{
  "dataset": "single English nouns, adjectives and verbs, spoken by a formant synthesiser in many voices",
  "norm_position": "pre",
  "bias": "none",
  "parallel_block": false,
  "inner_norm": false,
  "positions": "conv",
  "beta2": 0.95,
  "lr": 0.0034,
  "max_precond_dim": 1024,
  "batch_size": 256,
  "lr_schedule": "cosine",
  "adamw_weight_decay_other_params": 0
}
Rows from block 7 of a small CTC audio transcriber, named by matrix and row number. Rows with one number belong to one neuron. Each number is 128 + 24 x the weight over its row's rms, rounded and kept within 0 to 255. All counts start at 0. Numbers have three digits each. After the name is the row's rms in percent of the matrix's.
After each neuron's rows are labels from the 100 clips, of 14848, where the neuron reaches its highest value: "responds to" is what is common among them; "lies over" is the class under the peak. Only what is clearly more common there than usual is listed. The data: single English nouns, adjectives and verbs, spoken by a formant synthesiser in many voices.
# fc1: MLP up (model.blocks.7.mlp.fc1.weight, 512x128), inputs 64-127
# fc2: MLP down (model.blocks.7.mlp.fc2.weight, 128x512, transposed), outputs 64-127

fc1.314 089:111139137097111174120106149116128119131153136120119106173150159111058143143146159137141148137132085114132124158112102156126131134166136093113069140156147107180125110126109107123112118131104153
fc2.314 092:115131117107136164113164097131100129113086097104158163127147138110150117138146147125084115123102124101111125168190177108120135140127116165144093121123148120090113109151101116135105169102134084
responds to: /æ/; /l/; /p/; /m/
lies over: /æ/

fc1.96 109:118166102101121089127130091136134127129110149112135090121114146169105165108116149123101151153162113104119120146150097140163117160114169125137135152114122127117107094122133142116114113159151140
fc2.96 108:111138186144138117109149147123119162100120186115131106106106118167133130111103102136092113131165124194111098103135115143157110187124122129146152119162137071073118139119154170164131120150170144
responds to: /ɝ/; /s/; /w/; /k/
lies over: /ɝ/

fc1.480 058:129152154128123151131115138120126137119132065150139144128145100106083133140099114129173141139112102087131117135102145146125097143143136154201159148158164108151111089157117137129091168091115156
fc2.480 070:110126131168157142163103124116059167145082129082144102154159124149120100133117134146114096141131139150148113101129107121117118120153096134164118141171135134128125144115141122130116112093113180
responds to: /æ/; /p/; /θ/; word: path
lies over: /æ/

fc1.357 117:104127169161142119097098140149116143095070136072136140197133134123121149126140133091162146122149127133125141123139153176168165105127102096141142115120115087140136123089150160136118120121132132
fc2.357 116:119132137148135130132179122170109119137112088100126087206131100138151163101131087169137138128097078110139117124098122157138122149106154127112164136092154133152138103141142138123165147143097122
responds to: /m/; /æ/; /p/; /l/
lies over: /p/

fc1.221 071:114108107095159159133086159125156134142141160122101085118133102124107087142094120182120134119094160123101086125091125114115120149159078125155172174122133122129126124136153126107106148132107140
fc2.221 073:132123127113087149142085136123134115135149107093105154092155083156128163103131137106149161121129167132124154135110148152169153142088098115144113144117119092157156168122116145156115129089098139
responds to: /m/; /ɔ/; /s/; /l/
lies over: /m/

fc1.228 112:134130101122141137136091135086153129154130139101147100101128140169131127141138086129106134108099115104136157142136128158164105141144103145156175123140137127156157143109113147140139136130098100
fc2.228 110:134120130142119137126134104128158111120144110169129134169122129131106118130151143142120137112120107123126140169108118135111150137152132114181157113129170126150117153129142118142170123123144180
responds to: /s/; /l/; /aɪ/; /k/
lies over: /aɪ/

fc1.361 086:130129152153101137165122122157126143092137090058107103133161114100114082112120142134148136137142135162150138105113152096163107117139113106162092135137164131111136122147117094136104115167135106
fc2.361 096:145122135068132183137148088143133163159159100112166145112110148157097146159143119077130128158123112130158105152161118133145163118134110155127138133120112147099112122115134119120110155120145115
responds to: /t/; /ɔ/; /ə/; /f/
lies over: /ə/

fc1.510 107:107139162157113135146128137096111148112118155119160113176137141116118145109135116113087150142158086150104135140094136167101143139109134156124143126138106119111108130176112095134136149123107115
fc2.510 111:159142103151109120091068088127127151138125151134130161128132137104109132123141153101118114121101142124168169065169179125154144138126154181059114107137153103115109111131115120129148145094132134
responds to: /ɔ/; /ɹ/; /d/; word: door
lies over: /ɹ/

fc1.150 088:167116104136106133096098163153115106101147139109135145097105155119106119121123104090089159156131156142130161101145160129144107147105157191111164152105151127154138169120115119120119124105111142
fc2.150 091:145151080155100124123113084129126125107174130084132192119113078122115083098154138104114147143119136128144153117137082113142157096140138120127135109139112152108128151103133124156169186121135133
responds to: /b/; /g/; word: ball; word: garden
lies over: /ɑ/; /ɔ/

fc1.178 105:171094163183194132185126112120124102110124101139150129120132086136112133169148118143143147122118106128126092109106105109139148116128177074169146115097142100156122133119080142117133124133152155
fc2.178 106:096116144091128137152124093131177093152083140149170139092105170140112153130105117156119128135150150084131113126138109086159109106098109112173146111144149157129096100067118120135163146127113150
responds to: /d/; /v/; /u/; /m/
lies over: /v/

fc1.153 093:114141145133147122137147133126142149120098115152090156207151139152101103126140139152149096098114118122146101109086117097125140134128088133165118178129118133114086166161117067135097167131130131
fc2.153 096:108109146115145142145118146132113097119124110134148116142155154143092128155127132182149121136138094115127213128171132127111133133135123078117112136158134095127141103141121109107075066128126176
responds to: /ɔ/; /b/; /t/; word: bought
lies over: /ɔ/

fc1.218 110:141167119138111162127149112182121130116094135130126159126127130110098151149150145127131147114127125119158113104121118161163102117157102125132138138116191111158107082121065129119089147088132137
fc2.218 111:134142135092146114140132169125130125132107122082120163153181135145156128121156147154126165094102125104092159114099097129115179139130093138122093151118156139128113139082109109124101124087086147
responds to: /ɝ/; /ɹ/; /v/; /aɪ/
lies over: /v/; /ɝ/

fc1.209 082:143105124154083128167125119117122162141080141114103140147117137148105145138206077102117136114133118142111102166119143104164152122103068163116170117113101145102138126124161124134079124146142113
fc2.209 088:102146132131159157124135117143131108115130150151150126182121092158144088149104165095126143157129148158145069136132175163160130111114119076098116138114129129113171158126132112079129095143125099
responds to: /æ/; /p/; /l/; /ə/
lies over: /p/

fc1.391 092:129123113153146110127130129156116121162126072135145099158129116109137112162149140143161137090135138140126153138157140131164133191139149139134150137127139100132146136139153083122112131082110171
fc2.391 091:108113143116141115149177115141125140106120126141171129150117135075132102137091146122093145129123126126142131141108069118123091114122145130124108144126131187153110065138099142107123127179129145
responds to: /ɹ/; mains hum; /ɛ/; /tʃ/
lies over: silence

fc1.91 122:125140186148125116127116126141096139153152150100128105091123129108104167114154182092118103099134163123111077132156143123121168087126148116100107094116134135125109143131086158130099131110155148
fc2.91 118:115110118138139109129116086114079137103166155113132076078117129127133152137147125129118115122142168146116073126135110095127129129131173093155100131129119147097123159141144119134132140124151147
responds to: /d/; /oʊ/; word: road; word: good
lies over: /ɹ/

fc1.406 090:093149109141137152140126131162118088094121138179149119173117105144132173176112116174147143143173146128123149124131125109139131108138104113089141107154117100125138160133089153156103112119166151
fc2.406 103:109185149123125120154158116143159145145136157172082159116082114096140124123158131134130103137124120129149171124101098141117149136132146087119130122139091148146130174125133109181061154112128146
responds to: /ɹ/; /ɔ/; /dʒ/; /ɪ/
lies over: /ɪ/; /ə/

fc1.446 081:109113102104119116145131073108156111109115117112092113086144150166154129148138159140105088146111137105126106153129113154137159185087083152123124132140155122116102114167139183168112166108137167
fc2.446 080:120141097134143084145091142152119144145148136128120083156141163106088159166134110136122108098117105144151137148176153116100113137102099137115121121104106157134133129152104121115133109139137135
responds to: /b/; /oʊ/; /ɑ/; /ɹ/
lies over: /b/; /ɑ/

fc1.181 090:173115139121170097150082149184157129124141144117097140160100129147137154131161109155098142117136120116147128089161167109100143138143109125164142159118102141123134176094130115125116150139126135
fc2.181 089:124148149135090140155138145124095127153137144144158160152167144139149131109123091146157133154114132159154147133159128155206123131097129168100148147142155157165092130157151166147137122085136109
responds to: /ɹ/; /u/; /θ/; word: threw
lies over: /ɹ/

fc1.100 081:111147125142147146144143099119122124151081125139116140161104129163148163144124130167139097123163159150114162132123127086139180146138104135163140069161124146160157154135098181083122116077103171
fc2.100 081:140128144156109130112128105104118121183152151110128143138087134138138087143115119154125139132115103158135133132146167129142135173134133111141143102167143095159136122118138121084106112103129120
responds to: /t/; /ʊ/; /ʃ/; word: pushed
lies over: /t/

fc1.90 101:114139123111146112126144093147096127117108134162121080125131159153146134098128158141135161134119135095142146112107115129133155104125140110172101105157144098129109151191142079107111092162171120
fc2.90 103:126124141127127096086154114144089099126099137150131147103166145141089097141088142191115162099150185159136113118155142124123111089120136093168130131073136076137115113155147108128138134137130168
responds to: /eɪ/; /g/; word: girl; word: station
lies over: /t/

fc1.148 101:171128114096150123131111149043087117093143182141178155090105132168119151130107142116110146130143125101112139120159119105163141126102176175139162160126158113166125145145146105097110106112137139
fc2.148 100:175115132127121123143137109165153107119112143116174086123147119097134096139143138161112134089117137132072149186175109133130091107139086120116095138148129132109120113117148135122126163121156142
responds to: /k/; /l/; word: clock; word: sailor
lies over: /k/; /l/

fc1.220 070:159062139074113148107136142158102193091120070155134104148122152159108077113127147102116138110128096107104112127105150141177120142153136114120147129130111169129109152104148150155121106156173114
fc2.220 084:184103133124087135160101144147100146167124116141114118101097073150132094131115134101166130134120101119069113108155081172129133140099105114106164118093094125114135143109117150135144100158144108
responds to: /eɪ/; /dʒ/; word: strange; /ʒ/
lies over: /eɪ/; /ə/

fc1.353 109:153073144142103114148173124123121102166119095123123076156149133097146120147132111111136126094148143126143187136122113127143161158153142164112148084107091131119120137108130108179082144109158149
fc2.353 104:144128107104106130149105118162150140079149177165095154095113140094113134076102116093126118137137131123163149092093078122114092141110127140144118154121119124128125131141116096139089182129128133
responds to: /d/; /oʊ/; /z/; /h/
lies over: silence

fc1.385 080:098112109090170103124118187143141116154082132149148132132139119166134141134110148075101099142165130115109102100084112150169133150108097119134141152128119160108102125106122117149085138131120129
fc2.385 081:142166148151089147116164158145153144117145102136116166077130089104134131153147130129128086125111133129179168139098110143099156146133097139122125114116117170148137146128114139108126155093105122
responds to: /ɝ/; /s/; word: sister; word: works
lies over: /ɝ/

fc1.43 117:082121132118111132123114120112101145186079125143135168109131151135122127131107125114128123130155125111139147167086110102124105114162141172159158122162161127117117106133082120139108113132136085
fc2.43 114:128098131161115121180153107139125153094126097157126113175131064138157140157117102133103139121122136105166072123122141163092089155114108127134117112118130150149150143158110104133138127110109123
responds to: /tʃ/; /p/; /ɝ/; /ɪ/
lies over: /ɪ/

fc1.506 069:157137177117109118150126110139129099127159159112157088155126171134146134127141118130176117161181130159169133088135100148164128120102133155139124129133098142112140142121116119157087126135160159
fc2.506 072:116121113145146135132132145135115157167115101125116189099133100128165130161106142125126139117135125094099113141096103158111094122093098114103106127109115132136126124114078070155121165096165164
responds to: /ɝ/; voice: child-like voice; word: doctor; word: letter
lies over: /ɝ/

fc1.493 104:137157143111139097172146145120133172119102105136118106126156157144136156116131113138106171092123135160128159110154139120120162141120133134156145144106123126126124145110134133140081169165123175
fc2.493 095:106106089127132131148156136115087086139154124136145122134121131136138133085135115146126159158170155138116144117145116158129136095091146181121107140161117109117088148110153166152179111108116092
responds to: /k/; /p/; /ʌ/; word: cup
lies over: /k/

fc1.38 140:148112131145108118136115095133125154118118126124146130146107160134128100151145100128149183164149148133109092129109174125156089138133106157131101122117119091110165109115129107105126080160185112
fc2.38 132:117153139132108136118199144164159125122122171137155153139131161124112117115099127183110170135156121141100085118083109107115159131106105114077121134136148100151171067105173092091139082148149118
responds to: /s/; /w/; /t/; /ɑ/
lies over: /w/

fc1.79 097:144094116160181153136130131132105115139100093148162172101155105199118133102171122111117149154139134118102109096126099137146149137128138102162087172089153115146118119102137127133152159125105153
fc2.79 093:160155190105161158163138134158132127118098116132159168134128138121148123124155089106098142154135106041116137114138130075099149128105110116186148104144103156079184094106119128105108107125134159
responds to: /d/; /v/; /u/; /m/
lies over: /v/; /n/

fc1.94 093:148121109150125165100104151172130100113144105136094112156119114122111113151145152133165136127179121141095119108103099112140156080121147144172140137147137120108129123091095138157108136096163128
fc2.94 094:108159198110126101129133134119144190139164091140098121120130114072146142146150109134133133095141142130129110131137124127121161134150106150131134098155196137132103130092149133156137129178081128
responds to: /d/; /l/; /oʊ/; word: cold
lies over: /l/

fc1.216 083:101080150095161144100133112104089110126131110127126101126138181152151123117132148122129089123119147108087100079143161112147097120127118133117162065149151108076139111134132111139137164128132107
fc2.216 087:122134133134109138107100164155100184121135093133130167130136115130128111160085133123184142121134163119161110113116097158110090117171167123113102088104124170112114143126145150164128113106149092
responds to: /t/; /s/; /eɪ/; /ʃ/
lies over: /t/

fc1.373 119:144086132169118127157109151119129124154111145164140036137160149165144101122129154111145106191154130111125139121125089148167089110122139131115089142142109137153144125116126067112113119132176175
fc2.373 116:149120183107114084196152154101163114128136138165155107122143131115116156149160125113122119128110140162113121141167175158124083152092133121109105176121110108114157099111110115133146121129126127
responds to: /ɹ/; /t/; word: train; word: tree
lies over: /t/

fc1.21 137:151094114121069174121132153115111141120132133146071125116112105154133124094175137128172105167109102128108090124170136113145152145162113122136143138111182119118133172134049076125133142167130135
fc2.21 129:136095101102143149101171103158098130111138128100095089105092130187089144123138111145122130108125126174127128119149168105102111109103172132121150125113166126142108147120137127127122172139151084
responds to: /l/; /ə/; word: apple; word: table
lies over: /l/

fc1.127 102:083094127108154096123149163162176120127114141157134110119164126131153122110157106131155144157133113131144089105117135184142150094137137153141118150163104109149085106150071134081106134137111155
fc2.127 098:133132168091140144110126150113122164108130118176151125095103140108063165121161118115114174108123097103135149105109161117122105130031147148097119179102122123140168154122079118111190140136134146
responds to: /s/; /eɪ/; word: strange; word: station
lies over: /t/

fc1.22 109:116156145145142106071111096141132104117132115121116124156083137126157144140129154120112109116129136156135142106135141163138120163125110100190158160081111137136090080142127114117129080127119091
fc2.22 104:161115142106165110102167122084146152098118131114122131135095118113131169153133142123138144127103156167077124110120103119135175132145152132065130129112121116140136119129102134162118088135137079
responds to: /k/; word: works; /ɔɪ/; word: coin
lies over: /ɝ/; /ɔɪ/

fc1.484 097:131126088121153120124131126104081117110143161147163136151121165089074136118160103120130152118147112088110093118164142101154160154138115127138140119140130121132155118138131080128135101148165100
fc2.484 096:112098128131110126148161167127156139159152141145155156112123129122135119121109088147078126132137150099158092107139116080141131126091137120113132120053122101155108167134171118112112137122123133
responds to: /ɔ/; /g/; word: dog; word: box
lies over: /ɔ/

fc1.254 097:099058110106156117140110114132142139135075148126114135155129144160126116187178165119104150100169137152155106153150157124153132128117124131123128106152128156116134098137183103153133103130151139
fc2.254 095:130100116095087111168160130110132156080189113146129157172144131144106151138114127111196126146145116113127135132172154178103129115122105092147112122072116117163143099113133118086112122160144074
responds to: /b/; /t/; /oʊ/; /ɑ/
lies over: /ɑ/; /b/

fc1.117 099:113103097123107117140085142112110138111095107117099127137114134163144151145169127085112170126128117142172132147151105151135195143137105165156142120145149129155146149148068142147171148179130134
fc2.117 105:095104081117149172087123113136100114131126117144113126141127148127150107119124105136153087159120187123119138141158158118070099125176172134126125086072135111109095100139118104097099105122147139
responds to: /l/; /ə/; /eɪ/; /b/
lies over: /l/

fc1.298 086:131085120106112185110120144130104109146101096134159098160130117100138141081155150102152160145132123131155165079144124162110107151095134145133098153139102158132117159146100179138071112129112101
fc2.298 090:173141109119144124123106123109110113109144161146100164104132116119140102122109118167116137126117132133105136146117131107096113143196099132117118168094158100121119087123109098177148165158113175
responds to: clipping; pink noise
lies over: silence

fc1.311 096:149117156118158125118118110099137084110153162138136180117159116109132135173152128090131121101146138128115129109138105106147131138127103125154139113122121160150120088145130074130142136153144107
fc2.311 100:136081143082128095124131118142118101089073102124133151153165115115072157140119123146117129115136127112132080124128086174145131149076127103125072148147111148140099115123135099130125094125089113
responds to: /b/; /t/; /ɑ/; /oʊ/
lies over: /ɑ/; /b/

fc1.435 083:124181108132102161129154140126122141139144141122161144113156144126126158123139130122144112141130148156118135100140109128155125112110192115127158139116123152151150066172111159133084114103095145
fc2.435 091:104110138115149118127142104151118117085116140151114107141101090157103150112152115105161166160086152110110077142100139137153113163105123136115126129124135093167100145159130166132149121125111104
responds to: /w/; /k/; word: waits; word: cleaned
lies over: /eɪ/; /i/

fc1.491 113:144102141137100149067135129109117119128147166153064104135149144196154127121171154141169120129147124158129095153117079117161129108114118162123124134097172117135133148118154130153106151150084152
fc2.491 105:164115102113192137124135137073120098135126155145161107107127171113131109140141141140100125095138117127118153109134067135126159130125119128117136134166155171111103143162168137098140171133082104
responds to: /d/; /g/; word: window; word: dog
lies over: /n/

fc1.442 091:154163139129134160138096175112098167136126130119101135092175118096092119146154115170146125122132146139105106180112107160143162131173127140155084130176174125120141110127125157132141131150134121
fc2.442 096:138155154130156110120110148139121120108193100143132119137102143118117112121143128092146054133158086122186131144141128100154154136185112153113121088107125095094096151134134110141109137126121135
responds to: /æ/; /p/; /θ/; word: path
lies over: /θ/; /æ/

fc1.397 101:167106160124115115162127167108096085094106141074111120152128130160110119149130118113107080096164150110159120150131164099127146187136113145138151112149106143143094133136103132109131088182166148
fc2.397 103:076135179102147125161105122154125127145146108118136120133157082142193110127127088128112163146140154157125104168103165155088144150117169124140112114134117128138094121152140125083137093153116103
responds to: /w/; /i/; /l/; word: wheel
lies over: /l/

fc1.463 101:132112125137143118124110148094095134150135103099154140132125138110149114162094139152165149121104149126131110117157120109149159109105115122122177123143123092128129113121147134136110129128114163
fc2.463 091:187132165085101116154098115184121118127145167113136141147161150077104086108139139163138132138070132097130144115148134146175136163152115161138136132131110172124136091108119163148131124123124117
responds to: /w/; /s/; /ɝ/; /ɑ/
lies over: /w/

fc1.290 107:172083102125133134137130136157121170107078130119126116156145128119128105083145128085151114115131097120104114128095131145136122159178153124133138121114073142077131138083146174159101134135127127
fc2.290 102:202084103109145139114126112093147163115120142090095116121116110119120149128149073090149130080134098128096139135136106136133162115127143127152133146121104138130127128156121159141149136152133140
responds to: /eɪ/; /t/; /s/; /n/
lies over: /eɪ/

fc1.86 105:143160132120087119145148130119141148138125149119172106160149151138135167109165115116114108106150150139130123118150163107192127120091140174150127118113119151123095075143125166105125137147122116
fc2.86 103:104169140125129099129127134145121113100089116156151129119128073104118138141097135114125131133166159125125135091136140149167138189098106153112177122117093144127143131131104166146113106151185166
responds to: /ɝ/; /tʃ/; /p/; /ɪ/
lies over: /ɝ/

fc1.70 097:158155108113157149133098114111128120117118122146147091153149096131083158166152157149145157150150137112148126184108113122130141140137112137143192135129130110160089117086153113143142145173138123
fc2.70 097:139126104123147131117102153116122115144126118107108136089132122127093120169133090158108153159117115110130118128134113154131143084112099115135109150141091091138145147122154165128150145187104168
responds to: /æ/; /ŋ/; word: sang; word: path
lies over: /ŋ/

fc1.258 095:101142157095164101147138133158173148105100160120118180094146133156139139146163143109169133130122112152113113101122131152109149137168103088137166132140148134107103063109114143124087148129105127
fc2.258 097:150100165145137149140108137123156119123103141117145123147142133110124121125122119126142136169061106169105127135127130161152137107087182152176147150116132115135091147130145129166142144168129122
responds to: /d/; /v/; /u/; /m/
lies over: /v/

fc1.359 088:136111116112149132099097121101102153105117152132137095110124091193153125112104096150110119052105125124153103177148183125158136129123124120103135137126133106128119133132117090099147113124146095
fc2.359 092:147133123095113111140122125185127135125116118159101143150080118119124102130088114151117134122161113141131148132116117203056121147133147145162094066127105103157110105147165111124122121129106101
responds to: /b/; /t/; word: boat; word: bought
lies over: /b/

fc1.147 097:154129122083136120121124119122074110092149146118114083115125144165114115156144145145129169120121111105164117148139078099143168155191157180094124119130102143163137162109145088142135104118150168
fc2.147 097:119120131118180110090132164132104103107118166143156130123140126097170126131089123126153107085132122121167156151159097121142115119147176132128131137126161103081116129134129133102110113148110125
responds to: /l/; /g/; word: wheel; word: girl
lies over: silence

fc1.375 096:114121130119101096168161117146162176098116137141111168125096116110083111098111123111100132155123141153133106161156135126155111088129105131127140078128129134144109121178122147120134117087122146
fc2.375 099:161116077145151098095124129096149147118102119136161116167142149090120097097144109124115138140124112155151085148169131115115140104153126133148109139120148125152163082155091165113122124105135080
responds to: /s/; /k/; /l/; /u/
lies over: /l/; /u/

fc1.508 086:072074113129134151162119155149127112126140155080127118135124144116117135091149150166107121157120127105121155127087101135142125170150114127154167135101157134112107154157124157128139127156144100
fc2.508 084:089178133112115135093098141126100116145123149170098178159105139146114092171113165117099137142099160115114118151080178152156139131127123067139162158109142123137129112114095135097133110115089116
responds to: /s/; /l/; /ɔ/; /m/
lies over: /m/

fc1.388 124:128138099126128149100156111112134138162141113096137094203138135122116156142151130209122117106148097120137175119114138122174111131153117137151132099151126148128122100128145131097072119119142125
fc2.388 120:131115119133125110130132101128135084135107101103152140159111107153130116106128110101133132120115105145115087150164108130109119122133154160143123160159179099102151128140113133128157176156146160
responds to: /æ/; /h/; word: hat; word: path
lies over: /æ/

fc1.202 087:147110112145129118147105129154195132125072119151142139108179144150151165094104150155119122118133109124100114132121122137142139140120136109114207121139105107108097141147105185151121155142105132
fc2.202 090:150133124150152098141104075130120136167128104093165092125110102141120169154130111119136105146115112130128111160119143145137161147144108110129133140140108148158145126117124161153088123107154186
responds to: /eɪ/; /t/; /s/; /w/
lies over: /eɪ/

fc1.130 117:159135128141144141102134173127106139132139136147107143134168103098107094155138131136139151143131171110133093160159133115144105113125125140101163132108132129127155153110121101147088166124108186
fc2.130 115:144108114100127115134138148101139109168128116123097124126147123118142107156109094136124120117137144136077120102151117095080148100108125110138144170152125173151147138096149114131112135141099110
responds to: /æ/; /b/; word: bag; word: black
lies over: /æ/

fc1.250 098:104107121114122134160110129168128142095147108078105124106129127144157138121124109115149091153105157094130110145148090164138155120109096149140126139118108190159123130099128119121157121159157178
fc2.250 093:163111112134116107119105150132155146099154155099125113113109166087163129124099109145152117128139102162097124132138143122157126137148106088116106073112125138134150121135116106116164175154156128
responds to: /b/; /ɝ/; /ð/; /ʌ/
lies over: /ʌ/; /ð/

fc1.444 097:123155085165137074117097101124114106119131153133097157088129149139134144126128116100163142114090116119090128099139189153141155134138140150153129154114117153098099151138125130126142156111124087
fc2.444 104:125142138113158084142132147155134140129165093126132073137125136110147100155137128132121092126150103084120107119118145083114114105124141171149137116114145128142128125144127123128128087142144115
responds to: /tʃ/; /i/; word: teacher; word: beach
lies over: /i/

fc1.303 078:113113126167095109095125160095084153129115130152162169110170124152158101088125127159146149133112154089111092165138110141098131106182105175139127154168138140109111113147071139123136162142117117
fc2.303 082:123131116126142101151141079141142150104124126141130134145161159062136089183129159113123136126093158144164143076115144130132166130136151135127135129073135097165147115106111079118124139145136153
responds to: /s/; /u/; /k/; /l/
lies over: /k/

fc1.104 075:141099107138083114154106149125118091088096153155123099165134158119137109121128135082193110124145126119131092134127116127154108147121140117125143127132136143148126111165149160106128139081180150
fc2.104 077:117137140102138104113094180140135142153136127167144139142156140156174175129125077081132110118134129095126116102123132150099109147085146138148138121145127130136125147112097121136139080120162134
responds to: /b/; /ɑ/; /oʊ/; /ɹ/
lies over: /ɑ/; /b/

fc1.471 108:136139137154133117149086133114155133086151113112106158158098127132088167160151132126122138139110148131143110114143114126128194121170095128109128128144137140108108144119147149115111106128127124
fc2.471 108:121111163129127139143152168109097122145121116127116079141134131134157127157154152129069144119076150120128119126127145109101166123138188148142094152136145154134122106118125197124144162072096068
responds to: /ɝ/; /f/; word: farmer; word: flower
lies over: /ɝ/

fc1.253 098:131122151117136134141137146129102123090125161151148139112121114182150163151130134109094135132179148144146141177158135109147155158143126099145162094139165149115132098113128159113146103107102139
fc2.253 097:134145101145159144134138106142111153128126135136123105120160140103079153154129143166121114102176107135114131133144111158155135120097100163085134144127131155123134120167092130087159123144125164
responds to: /tʃ/; /ɝ/; /k/; /i/
lies over: /tʃ/; /ɝ/

fc1.251 110:113149125105116121171101143155140124131090132171149130087135168149141130139124156131146117209150159170126132123158146127144103144129133082189095129137112117126155117152082152164126116138080104
fc2.251 111:147130152116122148134091119117131173141175137166123119086118103124135150152129122097117116145133124128141129150176161136130140119144139137090085102126148157135115134090139128124173148159088120
responds to: /t/; /p/; /ʊ/; /ʃ/
lies over: /ʊ/